config.yaml
horizontal_flip: false
arch: "unet"
objective: "epsilon"
weight_standardization: true
beta2: 0.999
precondition_frequency: 50
merge_dims: false
adamw_lr_other_params: 0.0024
max_steps: 4000
epochs: 3.9
adamw_weight_decay_other_params: 0.05
Rows from block 5 of a small image diffusion model, named by matrix and row number. Rows with one number belong to one channel. Each number is 500 + 40 x the weight over its row's rms, rounded and kept within 0 to 999. All counts start at 0. Numbers have three digits each.
After each channel's rows are labels from the 100 images, of 14976 (inputs lightly noised), where the channel reaches its highest value: "strongest on" is what is common among them. Only what is clearly more common there than usual is listed. The data: rendered solids tumbling over patterned floors. In brackets: how many of the 100.
# convs0: first 3x3 conv (model.enc.1.2.convs.0.weight, 128x128x3x3, standardized in use, each kernel summed), inputs 0-127
# convs1: second 3x3 conv (model.enc.1.2.convs.1.weight, 128x128x3x3, standardized in use, transposed, each kernel summed), outputs 0-127

convs0.82:505526468507484474527521483542493479488565519543478508482528424512521487446573515503441552435523508478465499566506476478479542550450471475509501540520508506521486469476490510493484531514556488573479489538444453469548481509487643452428578507521478514479494551489533492447487498499493527502541528549480506562504526527429519526608525524358529479430396504506482566487460509485500500428488
convs1.82:501485491453499490531490494481530526541547528544489530453451498518485398432494508531481532555543602509463538493484603523493468521459508479477492471475541452508453507547512562444487501559477514473507530504507496580476431463425546522604498502534483504468475475485537532502428493493535482554494504529503489516524519527584529565409549516370548473521503537536493573553509548494528459521477
strongest on: yellow object (40); its colour: yellow (25)

convs0.52:436480421594559515469469525471514495494515478464478488476505464526488570518512497534453479514508498559477511467550437496451519509416487519561567526496507450520510467460420552454513456532459471506513507503541462430499474485484480603503513493560453426470482511498421488498517510501483544479502492543440514472588496569487500497493425540433510477628499508479493500528474529543471580585499
convs1.52:525455428554492540517510513479426519491421546459491501474576554477533488469467486518526530515433483488537511471394471492462503576493488551505534423515534540460592497447508493515555472536476491469454521465518485489497530438475506492456566517469455497550499580443521563462487451480532450496471514485486549475542512423487471454525497533474503565527551451469454504499535514491548590389532
strongest on: white object (44); its colour: white (29)

convs0.117:480515548490537461521471504578531522458539526506503475491502443498526524491586492502551512468516529494477588544479461442511491489500452495378526470448525535497492536478484521437520520582566530510525446534491483439604357486484506523527505487462482530479474505463531535505472439463505442503548511539550454567505481455558529464573495489522483469529440483439459429486422502491480492530508
convs1.117:490532463509470532443527459455473454531488580508484451441470482526418513455503430480551509550518594518554532560347504578459460511516523467490499493492486529519484503520476437432444472489466475493534517523469495515430558518456490454484480470499473504429418446490510580466486513484474520501481467529489449512480430521499493479535539536503484486512513473445520523540419526495499413530428
strongest on: cube frame (47); yellow object (39); largest object: cube frame (26)

convs0.24:457523484506493538486503496474456521529509509521531514524470506538522469463554536499577538498408484424534564531437530484583547543569386505564505469572518577529494539496541530509462519528466512466504458492484509494486467446497507498470479420457455438472492516460491436548492494529422442500508492546536482438502565491483517475569508412549448562422484514495548556490524448498525496440482
convs1.24:505603449488562461506515499526472516550470507432476500503491554574543440528520539447537510465487478408543538484452492455529577483482555530466501499544488561452495450516538514489547481470502567474470489474521476487539510478452424605450547505472550463553571544574558447489470495553472527602529529463493469464489503492399489491463550506504498464569503471523510489472525530502473534496497
strongest on: light from the left (50)

convs0.67:485538466438482519514556525524511515474589464597492451471524504504531516496480553405487543449517530514512509473576501481544499526514478501460523491512490535515467510526464536532481629494458504424486525503504545533484540507462508512449429530513459466497456483498602541519439456463531528481453444491498453653464493485538568456483516462496561492562428456485519518445526502513500503516482
convs1.67:537445560458492556501518430438550494518542506455474502495472493459520523514460514485457561544506448529449475547477495502596529565487528493497489496565562502453506520491464532545564549484552539435580484506453454510527566439460516546499554601503433540570527525578538496504509466465525466525434535459463501519475595447496495478559456474578515443503468491497460513527536551497492495479504
strongest on: black object (74); its colour: black (50)

convs0.109:526551653531576542575589556509540541525523450542484478456477519477476479482516486433509523498486478569535534512430550520515577550560554542418499565525459514491494549498509493470473506494530508517483474506500499502525508532487502504502522497454501472449472475560534493486491458456480457480448513422477503508454461469454426453499457425474455504493615509509497523507547487479489506411475
convs1.109:464544512507568516478467502475531512527534531469542489462451551508468452500440531434485549521466488464439587521550464497562444491546520518470514537505573486525419484440536482516474577534497498586530473495537489610466531539476514468518469482554524449529516517547497482562515507450471525447466553490470493534500477503584477524455472506545581474392484538434537466489512500466537515574554
strongest on: purple object (49); its colour: purple (32)

convs0.86:417498457462530481501498473485486556506478525516498501469491652493524509554455515502645404450448478513507548457479547464483508462518531483473478480483560548511607519476492475535469474479491447599564412468520522491497477528488470476495466482476488499504514583491500503485505495502479473521509550461439620570496492494569489519433479539477507466511466475508484475484485513500507472477511
convs1.86:441517540485519446457520563533498483469516452508505487505508377555570584431495496489431526535443445482480519414563394522504496538487519498516566490472443497533444514520443491549510499487506480520452420481522574478496535530512502476479448488525535522498469437541422453480480494481492543524511540535480573521552526574527508470560520440582528504500497502530498474469485475492494467583483
strongest on: green object (82); its colour: green (45)

convs0.105:531527568514548487563503534514483494544535499565469445488452471502520473602456492515570500443515526536484525416478556511490552554440532564449516573495524517495495494526450487479467498576538441487492455493454479492463506472482475555486526526475537466504499523543544497510479509505517445510466477510431521462458431461495465481468526459457484467552653482461505540501479536419558539409478
convs1.105:514484580538539451489486485512516447554517478514521418476508456494537521679513474549500567514533461495544501503566442510468473481544566454498515482445495445505525493491436443480452523504506477448504504506512524508460545509503419495511600449505563429505515496434446559549511469464459529517522521502521523469453498431549494501438503523590522521486516511498506465504458519495494525582528
strongest on: purple object (45)

convs0.23:500480382456491461415553446535529551505529484529513536526502538534476535524565538552449531434499538432451480460411453527479496471495444487513486464522485496472510532520477487521455439487456509472495480499513520457519504445484466436459469476478476516472553525537507500548504493458557494513559576473572582540508549559582528542467514544596551501444429529520479522483528523457527450487555
convs1.23:514527531462443493471491552538452472500487556464532481524484524481470535521536489540537483517433501589502544527519496495403472524564505516508497496450466466445509446482494461461500454513447461486526535542527496517532435465588487527532596482503422548458480537472493523463519522555557494435570459489555505489466454508477495520408539483486474464562366472578536494489512462459478539508563
strongest on: grey object (46)

convs0.9:503490512552538546499532427474531465492510485476508515498499488518517486486524502494492484520489477529549575448438541544485504510551564511527493522558510558507556536498488514500487563560542553550485464535583574547463538527500485530534545512444490472490472465497485552561479539547502505506452439473393445476400420490499372450521410449452480516492582481529553466484492497508561490472501
convs1.9:509472486492461492548568512567476531381453583498517480475478489528557487542490475512546519514496482515533484469545495469541493426527510555438522540518509492548491477510469512561496451452573489470552447467570493523483484568568553568465474462587488445519557476469488536557500490453499458491487516497448487525486502515597436559541450545448533545466546518422540529445469473478489467533540
strongest on: pink object (43)

convs0.77:474462556495591481533438545525522491434500491471488477486481465519488493506448491477514508438452525504552539544548409438574550486496485539500504489507502550512457680465520529503512447572518451477531541605518557492553481434486541484495499532496457496471517527458529477521477482422498466497531477500544550527529427480568491500512473508533432489511469488475452454502495523478498512421523
convs1.77:546495456547465539467560498505453483438462543487505472532468471440403548490472526468554541531473667528577484493505454524460518476618575497461498485481545570470485498451459495542468561571495565441517549502541475520538481539469535411496494488508484502498504533567499493452501539490471500540496473503510422451484487511446552497534504519489474463506508525495493481500538536512524479436481
strongest on: red object (41); its colour: red (26)

convs0.42:503506568532496534549486479482463569496519438464500537471471464506538476395509527492520516516531516385482479535431453473496535513586515449448462491483442488506528505489569520461457543428493493536483556519605515505515464518529541406453545468536516427485451486472471437478514522509512469525489439540508507492500562466549485466531531487508593475439435579519501485512516516512438470437514
convs1.42:486433456469498533478494461525447474505474487457459524546465467573434512518465475491484462522544488468485522487521569486555491498439566455501544476546522462537481524521474477450448505480600548477517586427435481503444475497521537488498561502457464574617528499516540530510443457572536528451506570508479440446548505518497467513495547543570448485448504446511487493427515545499436476533493
strongest on: purple object (61); its colour: purple (35)

convs0.17:426456576473470480461447512514505466442513472482521526548460525497570599570456492516506505469507502443443480507431455532441458526517488511403476503483502466536555461493492434419471533561568535579483469517489452461521447471495466551540522497481479479481521447465425464529474532512479440519558547539562533484567541577573533521546503449500480468487480569520488507527465465513534497493507
convs1.17:483465573506512465485578512479519502527532539515480530512420641472523474541492513567524479491483476472509514481536502503455471510599498499495469543457535498498535515545501563446541484459510460444505520498558538492440389495524457540495503507537494506508514592514544469510464482590483489495512440467467441435545554447393497493443495512506483513486433486567552497532575516488533470529498
strongest on: purple object (39); white object (39)

convs0.61:443481525462491457511497524586530537444500478532515442437510520468525506462547517510504542455498556505440522478506510520509521533495512424475501513511455538475479573457504533537553416534546497545462603556489492490489370482456515516460456508496511498481514422453492476460530397404507500441513508492517496553534527427505465466489513536477511508556491563519453552487559556504425517524555
convs1.61:529448429537526501482538539521510520432491548477461560528476485425560480446506474495508577498616557545564461503503493516492540443484549520459480527489537571490484458510472485504450564521558514473533526538494521509532505446505576406482560523483529540461555560550487574504484466482474540566444459528539452446435535492498496471443433538510528523442472478496474449496553450488531492508457
strongest on: cube frame (47); spring (31)

convs0.100:523557532556548489519576552517528577602541499534487541538482465519494491427505477494442507436486485502509534495438517485539473576486509506519467509463518501470464530430456486472514479464535483452534506505486432449460492461495435469470493496452472497536529499521525440502477471439518397484502513540475561586492531494628438492567506478494493443596535515463439480512533517525482509426527
convs1.100:429563509507481534450533551474505469536543453481503475500423532512471454472452452503507560548475544456451455474580535583506463564576529490445549593491483448507492514521491486513469462556559495501491485520459546515441515463444439475523509484547575516467450458492474468541467527496539488453479441542568535540477457531489519552539475477502592482471448501579542490477505472508558456524438
strongest on: light from behind the camera (53); white object (42); pink object (40)

convs0.115:541549528503437474546503609514453498475548502507493492438522515516620533571519478504457494493536525449470543543470480505515498565524531492502492471478526519524503442491478497486491542530516483477522520565524463459496494483483539459577618451627430423494482441406481555485488469497461480494492497446507534573523500484499505521526514516434437512457494483477479395514474500488502448491470
convs1.115:519541534451493487492542385525494447478528508550555449524493508491504502542441491542503515488521419524492472484583541454486454478521488521506440419505513455475462493463489502503485560490516569473490495537566562437471474494516556504561370496428525438554515492525505537544542479460446510465507464460543488535506446484494476585511538555556547472513436534565480566528500490448488469513554
strongest on: orange object (47)

convs0.66:501451503499456516448491542458485522463527519493514541519549507515410457446531541464550478486445467460514487571476468536483535485465546505532546511511491470549445444499550518559521551507487503440446567528423530467560552435544511444561516454512521541531472553520503486433499522535523463499504480489553459456479528540505429489546470527525411513535455585531509562550553532453546532421580
convs1.66:539581442556448493527535509500503456520487441471528464459515516537456536451515476457544471560494526507492471481522518562539551479490545487538496542555472509534504492523463559551538481530507430598469570486539537482537502537526508441585456482494509557491476486494530408470574528518488486521508587540548505463496462478513587524555476534438409484476533476432486538479591462499538448499511
strongest on: blue object (39); its colour: blue (25)

convs0.121:482569489515497496444492525483501539459541521558516500470533529483409473471500505494486518461457477466492505485511440530492492501497446520506576454546543552515445548576525493387596522503494559470528532537520535506538442542501493484543504535518532541546512471510630488501448472498541479475497553506438463582516519578472503533473533452536563432502457468533573544526540535443475427502501
convs1.121:502543472529469480447473516529514485455486478529484452550559458470487508534548472472523464457581459505513487516422508507471571525485512445548433543498486483505509472551580479454471499496481472479463461485464516539512436485510556516466480412502523469423441536460443440436534483511452487473528466504439481507515377567513555475516483471475467551525495512442477521504433416561476565540583
strongest on: count: four (54)

convs0.91:488481491547519462485564519491482524567484442462532484489461474466543484424526503531536563430502486508507514498527504472550550504486484517541467494442508511593503537530488385476605497509479522470454478492513441431482495487476470495458493443514585510528520532492452442515551524498498441519518479520506480452499475504489406566541462463468481525494470611475483523526453458510393566445570
convs1.91:488513499527487487503487536484514490507458557439496518521404557570458464482579515476496425553536488573553555453492546471508526480485407531451510470492494561441528527469498597519469552478488522483565558428501562433509484547518421447541540546514501520453500501538550542498535441558547497506491488474480488497531509439482475492529504556535523548521478427467502507501542580484563506544434
strongest on: white object (65); its colour: white (40)

convs0.85:451512501502533453495531454501525505477504512518473539528469515564496542533495481555495509516476488616410534433509556539458504527550499526451492390508462445514525446414489456446510467427506518457494476483454481475526572589537552548500496533452497476508502490504460469529491448477592572555437510405434502457495472512464530560519524488526451515504516582510524469538448492484483482517473
convs1.85:532491494492467533503486561486516464508533635510464494557480521488460456480555493543490465490543486502518432486530508489458383518459549538438461447562538525569601525456478597540502500488461448459521536468519483503512449513554474539493558502495434544481439510481519510435510506482478490578520493470480516503498508563528511498585470510529437507460562548456513440508438450478546475474520
strongest on: light from behind the camera (51)

convs0.64:512498589536488526487513527515462438533473541498542513442476446509478528515521506519525539455493417409499482531418530506473538501517529514454476525529421484471465501430535575532536527492487424519423499500408441506509441469485459464508479500563507426480504503537536457604529510526466513529525497516517454477490545519466509428450506435474495509480497557460528617520525559529545502435523
convs1.64:547427403498532534443440544510517520526467498466507510544503496531489528382514508441489552508471548526488459473510457506534520456463495479462510514504504519504501482485476509533443525526472556537481519500527523575572520576471548487469537480439439478526519450536497553483511529577502520555459512472502516500473519515571549567658462518474450522482515471395494507468526509500546442501555
strongest on: green object (60)

convs0.114:437492520511492489482525508517531525498516459523486503548451449565483562460564537507498540429506454509497501514460407409550475536509486455501528554519508514516500548495541515530463558540519477514521477520508473471461544513498559474448494483487417502479465496508501426423494482465586404489433485530483511516443531570550398505584503507564509472504532549484436516549577483532546484419527
convs1.114:475543476512492494476515557457550491498563481511531498550468514514541442522568499550527471463463479491532445449564511524491487526569478493501576526539448470538543534468477532499527427511473544487440462524438580538460464484446484490475479474581542477482504525448474456517479610526553478484472520479501506561425455490493521564463487453507614484472523414474490495451585516502460468419505
strongest on: bumpy ball (27); sphere (26)

convs0.26:497480470516510534503477517519526547484455479529452517416434464510464578515532476504527530512461535466562523533350479488536462583500446534395568569514517453482438493476462457474481465571518502521516549534491534493506474510453446546391535472442557471542439481552496452522516467456477505542498527524477437551479445422559488507505517495516453491485499486480508519479455509539500495488528
convs1.26:518481419534555554527506454445522510565482519522547518476476485451533488475471536511542488610548552429531563474435502548521496545522479481514551536504467499529501574451512476456449498592494477487503468519468461463458587519462499439483502519455580414518532492472551488542482493551442505538450532474577491511511486442525489548567493447505516427575477516441455547535490498509528471466482
strongest on: teal object (40); torus (35); cube frame (34); chain link (26)

convs0.80:489518514568477460489511557517510485529441489481502485512558668544589559476533448491424478509502417540491521588495449511525521442488487513441409490509467541516476458539518494523524499485485533496497512523473516467584536555481492457515462491591486394495522468512493500571509441461492477494485564454463539499502491575497532492523499514449447485552484498450503487484481495482477480508425
convs1.80:456537521491452495476555416508462479498519441515540498450537320535552558553487499486504487506519527430524534542525460473493517526522502526490415406511439499485470481501470546514542512484483519493467544510480551492612512517484566535503553519411482494486520521495507475525449468523531542511557442516508508540525510487469519479581477544495513454471502511565482413530506476514448453515554
strongest on: red object (51); pink object (45); its colour: red (31)

convs0.62:532565486511547562504495530498533522476470553469496415442520472541530518462477532507478524449540490542461482481573463491512587513555512516455444458502544420513481479548452477504440598585489543533448416502579467468500435543507520532498503438540480492446501492539599488504550526469524491479491533465434455616454515570476511483463537537475479522469535504484495553514491476482491466518494
convs1.62:531528448542515459524521532540572573522507487493421577472515582517545534473470527510544481476494547556551520468462483475479478451553452498570564519532485526514525510519483520545527505487454492532483540555537493570427432587465590492478433492541430498511521499573472470529457496546561503524470560570540549546542464513495517484470484516542500490498575467559556466452529561485493484516458
strongest on: black object (62); its colour: black (48)

convs0.104:499514494500555472491478460474527514489509559430499508515516520508576515478564494511445541444492680552493505523481540476525488495478485471422484467493524487435480531523444551502518447508504499485508480460500545458653484492505451511480435515464473497498502546538540532511530495509480450498489456548505508473463483479547505505626504460479602485480459520418459488468486495471545521488531
convs1.104:562499479458487497489486502501484523520495583550532501444446568488515447458454451500481434549552602471551477526440485504498514491439510545530453468530490532538488524470434456484498544491478485504514505548448497509557495483526487464596484504484455540511430446456530468478421471474471558487503449495494497613551515489519522485598498544523561512555458517578505573515456451494446444532520
strongest on: chain link (38)

convs0.25:483530491517493520547501520552499520537452477522509475462560617493516562551426476489584507533531489507466487489457582456513499445499495495491480561497558503508560519456431494451475499528464462549535491485558469498545577561478594469520482465491464485471504485511531551449503431499498432483469540478405560494459474520594515575519530537460497469482553459490468471473495465487513522394466
convs1.25:387557488539494507466478531554544489515491455520468504444589545444498558462470523526551419457485482539535500560496424456472550566491510550489474530551455553553518461460452452538539500438511515513476465490461475433517476519496487476467497511453453528530503464537454527469504467540453538382467500548510513531492491528544450479506464486488450463407498498535478464503534509470488530616512
strongest on: green object (43)

convs0.94:416534500430527470501565403498529619496498560528468478532518581478512487627483502511607471442448543534493523413480570513486535527501461481450470507482527497514521550499466516451515445458472472559512460496581497492494487531502513492445529516474519430534553466469505542480547487477483471522498512512455516456494488515479514512440527529531596483557525486461468441469468536494508473471524
convs1.94:549529484521449471451562583483523375451463475505478496495507468463524521405480502498397548469469552508487471490517417526490502529525537485517509490512459501479453467489491481474489496525534453560503457523563546461557455508486488476481455483500445449476451501569454436462460489501503533516517533496522538497481518542501545419412498446484389501455445484549495530458532485510574470571538
strongest on: purple object (64); count: four (49); pink object (44); its colour: purple (34)

convs0.116:466456446566463444464483453512457474482490588499465479536542490550532529481494422569536521590410500480566533534476525444533462493534545506568441460505520509498437465408523476504501491525417500429414475500545482493508514512535547447449472492559430544587504510447486506475523579557530534482491497511508501486504586491463483467470484501490503470500474527557512482505438513539475453483521
convs1.116:519487488515474423546513541543474543450456549444534497553506570538536484439507512525422496430493509556458462511464455447514517527497571469497517494532434557580566454540504520526474421457556514489516459475520512466476493523559532534541474515460474479433441507437483614505513513533535439524509513455461506530564551509471466545456529506510571595561477464519542518548495500482538484511537
strongest on: light from behind the camera (58); red object (54); its colour: red (35)

convs0.18:466523492492439524541474535471464506490522532545524440534556538495525535512528617556572524451548495410527475492416497509537470574565458492589504465560507528491558513531532464505438484501487462488512460526430502508572470511554521471479471497486459496487476523488498491544416450485423539565428445481499476564482525520504533480513442476523476527466447450496542502464477453495484473490395
convs1.18:365511453483523503551463460553453542535512518501536479480503512466473456450522565551490523583556519398447548474482410475505458475514563545539560543543480496567494522474504500466520506482525507475489498494538449491558471492546482522511491474460486427577563523503521490418480561471484515474534568465465478561560473525476432535508489509487494410479455557472466481503519527496503494451444
strongest on: green object (38)

convs0.10:555549563519547479493531436512467543497542484468506490548495590482438449524533487516504495459496542515497512560464494474536457529454449490481472519507506494488512438462448524458473511495512454469477520532546659464443428469531566466403476512431472545517545558479519516450484510462461501528515462519459492464538458481528530516498521513562612520558579537504456478561499538501498516450495
convs1.10:472535491527487467470571504500544474487572405501525483426511594418485542453519514525497465529515531498566534493567454503520507483499483482508434488559481526462442463484465494499529536533427503526448527515539425514496495528456515475598543491491549463513545478451434481438508451517493552467486457520520472437453479494496476516500505482504387477390494548568523438509433461481489463515533
strongest on: pink object (60); its colour: pink (33)

convs0.47:479507543510513465568473515478485541520484475469464527469537498514542540487587473469560498489517504476524521682410466475545473491495500503421563474506532494479439628451472505410479498561529464535502511551507494480589473481486446508529500478539446522523486572502524413534518460478473466502561484508475551508510442433459473474498504481502486473498530486499480452509442485471495517475529
convs1.47:429507543444490499488493460558459523586479478480527540438482496569437501400495462530584519557500583466528559420455477506483522547492488512491496490485552504511419491501491438467483530525486610483471576453531465529442599545504502440563510495494559493485482484547481531461478503461489527540494463478512456472497490548482470512496506506497502513433530514472541545565432568501501479556462
strongest on: yellow object (57); cube frame (42); orange object (42); chain link (35)

convs0.2:534499448532507501547545498493549556457477552489562501510561503463482596423497473569478524546553466529518553511518477538468552546464555554419536555499537504523484468494437521519513483548504562448457503468543553529535477494440483513507488446511455532491563472475577513436497485465418528453514551482453461455503484571565469485447499489463467551470513547522424510524525516442503426511428
convs1.2:520601453517521523471580449561523484495532467548569508450518550482508513437442445595473510427496502514542521550498490539494446501518512476527447474496542491547493510548518547570521440568471495506506546577519460553423525529560489478499527469482501457505506469511487475514491553438525480418549538531515577501538529520561601567508505518550528526514486461557540450511507523473559524461492
strongest on: light from behind the scene (52)

convs0.28:468508429498471504513533523506480543547529515540435444472471545529479577538508452483460461493562529461510508485517615660504438490498475503493481501475498464525562478445501505494483444562523485538492488521487428492471502511476464557503559489489526510444462568471497481536487502520448477502553498446464502489506514439558457476398510545519397534571473524500479517449436489470461457487472
convs1.28:547429490446503573558444485457502528486445498472488499511538585549490540467471514539483554463422489435445524470492506439547489454481488523461514534531532511481536524494523518513504537430530508445528463476498526516440447552462519539538455534610471545486494500502540519478528432557526423546500526420402481468460561481448456452491490527549544488418501464456517556470471488477496555495538
strongest on: blue object (45); teal object (45); bumpy ball (38); largest object: bumpy ball (26)

convs0.22:485481436470480466477448510452510510529445508561525467456478524477496506529436441494443445431506512458513511489490525488471459450530483528502478532514550550495431454499472479511479479509550545625539471545454533441506427567498588523565519487454508456526497476518477488522476453495479485487466479476461495459483447525565527536528482472544457454639525561502475540514505486516583595542542
convs1.22:449544549520488489470447494512449562492497452542495483530547520495516566508560420526543447463452473457549416512526449541473507497515506474456485520460474472483472476502473516516523499415468484534467481510564434508583428477496421546419477465508482557485468478524475460518474490547486586464540450500514494499485526556518534509489462542449487429579520537564511478491606434525497421501537
strongest on: yellow object (41)

convs0.93:462514444462475498469545527538490539489517474543446405508511527581584501471508511482537505439487466586514540435490491559477490602473472478538430536475536441503519477504420551497468501497471552463566458502477442440456579524547462553458464528486505523501538496500463471452518530456613435527501517494451506508468461486523463467508486515463493480473500587532437521524447465529470446497529
convs1.93:493456468450526464557503604464489509460492530514551511575472582483477470484496507474555471445467540542506542509506524528507465440426449534543541519465532537513549512492603471539557539523505441504578488478482546456494470537560477518495530468603419484460475611553514517492549484486607484529462526473497507432513513471461469495480486545563549522506459459504479488490467522491502503509447
strongest on: white object (63); pink object (46); its colour: white (34); its colour: pink (29)

convs0.90:480472479459536516523420547485511567486527494526497488513471524442495491503545484547554513417519514468461483515433543431553475531529461432434511512452540571475538564446460491563488496510518459478602536583468555476551439455521466505427519507501460504451549538468499408510530463447516423520485510478480554571516513466524466502464499525468530456469483561496454487496521499551488534420554
convs1.90:459486479455501490538506561436501537454476536457494517557463578521501483462461516467560534505496457506497553507483471499496502437487484537494546552533544547477548501461572500478499537559501487501531496478480514469452480517542499505460530497647427498547574594504525555479576483510577431528501589416482468479499520434458477495517475524527581540463486467467442549490496536499534522511441
strongest on: white object (39)

convs0.127:545485531549533535472561547478554484531517549512502481457557503515498483538522505485566487559455488466443519458429484494462503520444523525473469425543463567474534474471536531464551560523512585527546504548502446456537462485509550450507441434463457519555484478381491492528414410510514456494552535459516454514465462499497521533495490492425532477430530452526462555540496538540477515567469
convs1.127:477531502482491484549465498536472460514467537480560505537583419523509484506517464573448470509547526513484419523477480500553488565475551520554485521579439502537465478475490539545510453452467509548452460479501474470554488471525558525561472536466507547444448430467417410568557564489526507458480529504514573473523534496566448491488471525514432524458590459530458521491498510578506516464515
strongest on: green object (52)

convs0.5:464497470425497495479443541583510526457501505520452460475444427515519509478563477485569534506494489523596538555494405447537494523477452550448590442490519475501468601475470499469463496610443500491551517534493481485502445502520485514508488489509468549490529559459497470463554479490618442526484486519491495505483476519502490516506495536472527423485508492500516508492363485461511480455502
convs1.5:431520470583478534521527513474548487533519521505538466469460484534456567545480507454570474562449534479565547532373463522436592434491479505541484515493535497487536491479478449479464492553492551484507537459539528484498540552447485471437461450527489438470501515483514549412496529443569529521516490459490473451545488520450531423523560498449549536496518546432513529517435480521477465483456
strongest on: cube frame (65); largest object: cube frame (33); spring (29)

convs0.54:535507508496509519555577533540485495503530471557532448471513529508569583649583515496469488433543527505451455427502516418532478471508543522500505524486510548517465492557405498457457525532567522493467529543545534471446432437515470473543500523487499481469468474443497543507459456501450454498521545554541438519470501464612491537496507518474553525556513506483482524476522485460472525471478
convs1.54:581550553559480464510502494472513498495521480453470452491510546470526531633521556496517565532463509481545475523494558480454506487547515501494482501530442442494496513494420504465503439546482529526503483510498506512513532537445515443569543468520612439504571516421446484504486515491452529458535505547519532441499479485531447475605493481554471469391486543483440464462485524491477545554473
strongest on: green object (39); chain link (27)

convs0.74:633514513519497508459463463491511507506521525541486500485441318502448455501482475508514532517460524475464510525507529478532499492540510489491465503498510477462477460506505505528506554535514461507475517485550661521494562507536527487446540469494474547489505546462564496536433537499467515567485456527522474499491548461551468483548490466540518544464488501480523509534475515493567511372554
convs1.74:580519515505504455540518462487478403476545475524470483574495422574480496448480572438483456477481470488521481551514517503490508536550508518514538437494449488485523535515481468483564494505488519554475486548459555546529519490539529476489489505467530519554581489442460401551488462567458518542560517529462462503510501493416541485581500475593462433484437480583454482488474497472495521545574
strongest on: teal object (46); its colour: teal (26)

convs0.76:495552487515520488527516552457554513549537570585510472500450519499487531519478447507554504446474448525479542526477500495519488512478501527400401471484497477464524456449468419507453549506535527622518489481479525523522442501480515506451442434497530499501521646494545478493519509514471442539482520448507530504505555542469467513522504441511458469583547465555502541567445473494504429513506
convs1.76:507431454521544482482464481541477466555485450582516524537529473404475528380435495512524527532492535463520565448480561483451570586465475525535520544494507563530442555556481497409489474461527473580471480474493510523473496468545504521526550489452495476455489437534531514458508457486466528470477455538464516508551546502440518459527514514436515508474464536485501621534451504521509505539498
strongest on: purple object (72); its colour: purple (35)

convs0.110:561553545407497508530478513516465525526503459451463469495453532468524515503519516475496505529636524465529518487508524493484437543528502500461530526449556509528528503471515449444379473527522500496516480503453466492498529445477468497510547561496496532513388552535414509507511539581539554517517490553466474508426489481531488464498500493488441472465512551483590430437487555463568517464554
convs1.110:496493487510453503454476497500492456455563487521527439505530462494442488489563544469483430483549466439452512532453483500570530517536468493511499541482456427465520514491495497418446558527525521475489491484451573527448434456537522507437476470471640514502497494452454486523593573499470435481548461514485492542515453519490435511503461507477447502583545542469468580485428486565513472508530
strongest on: white object (60); its colour: white (42)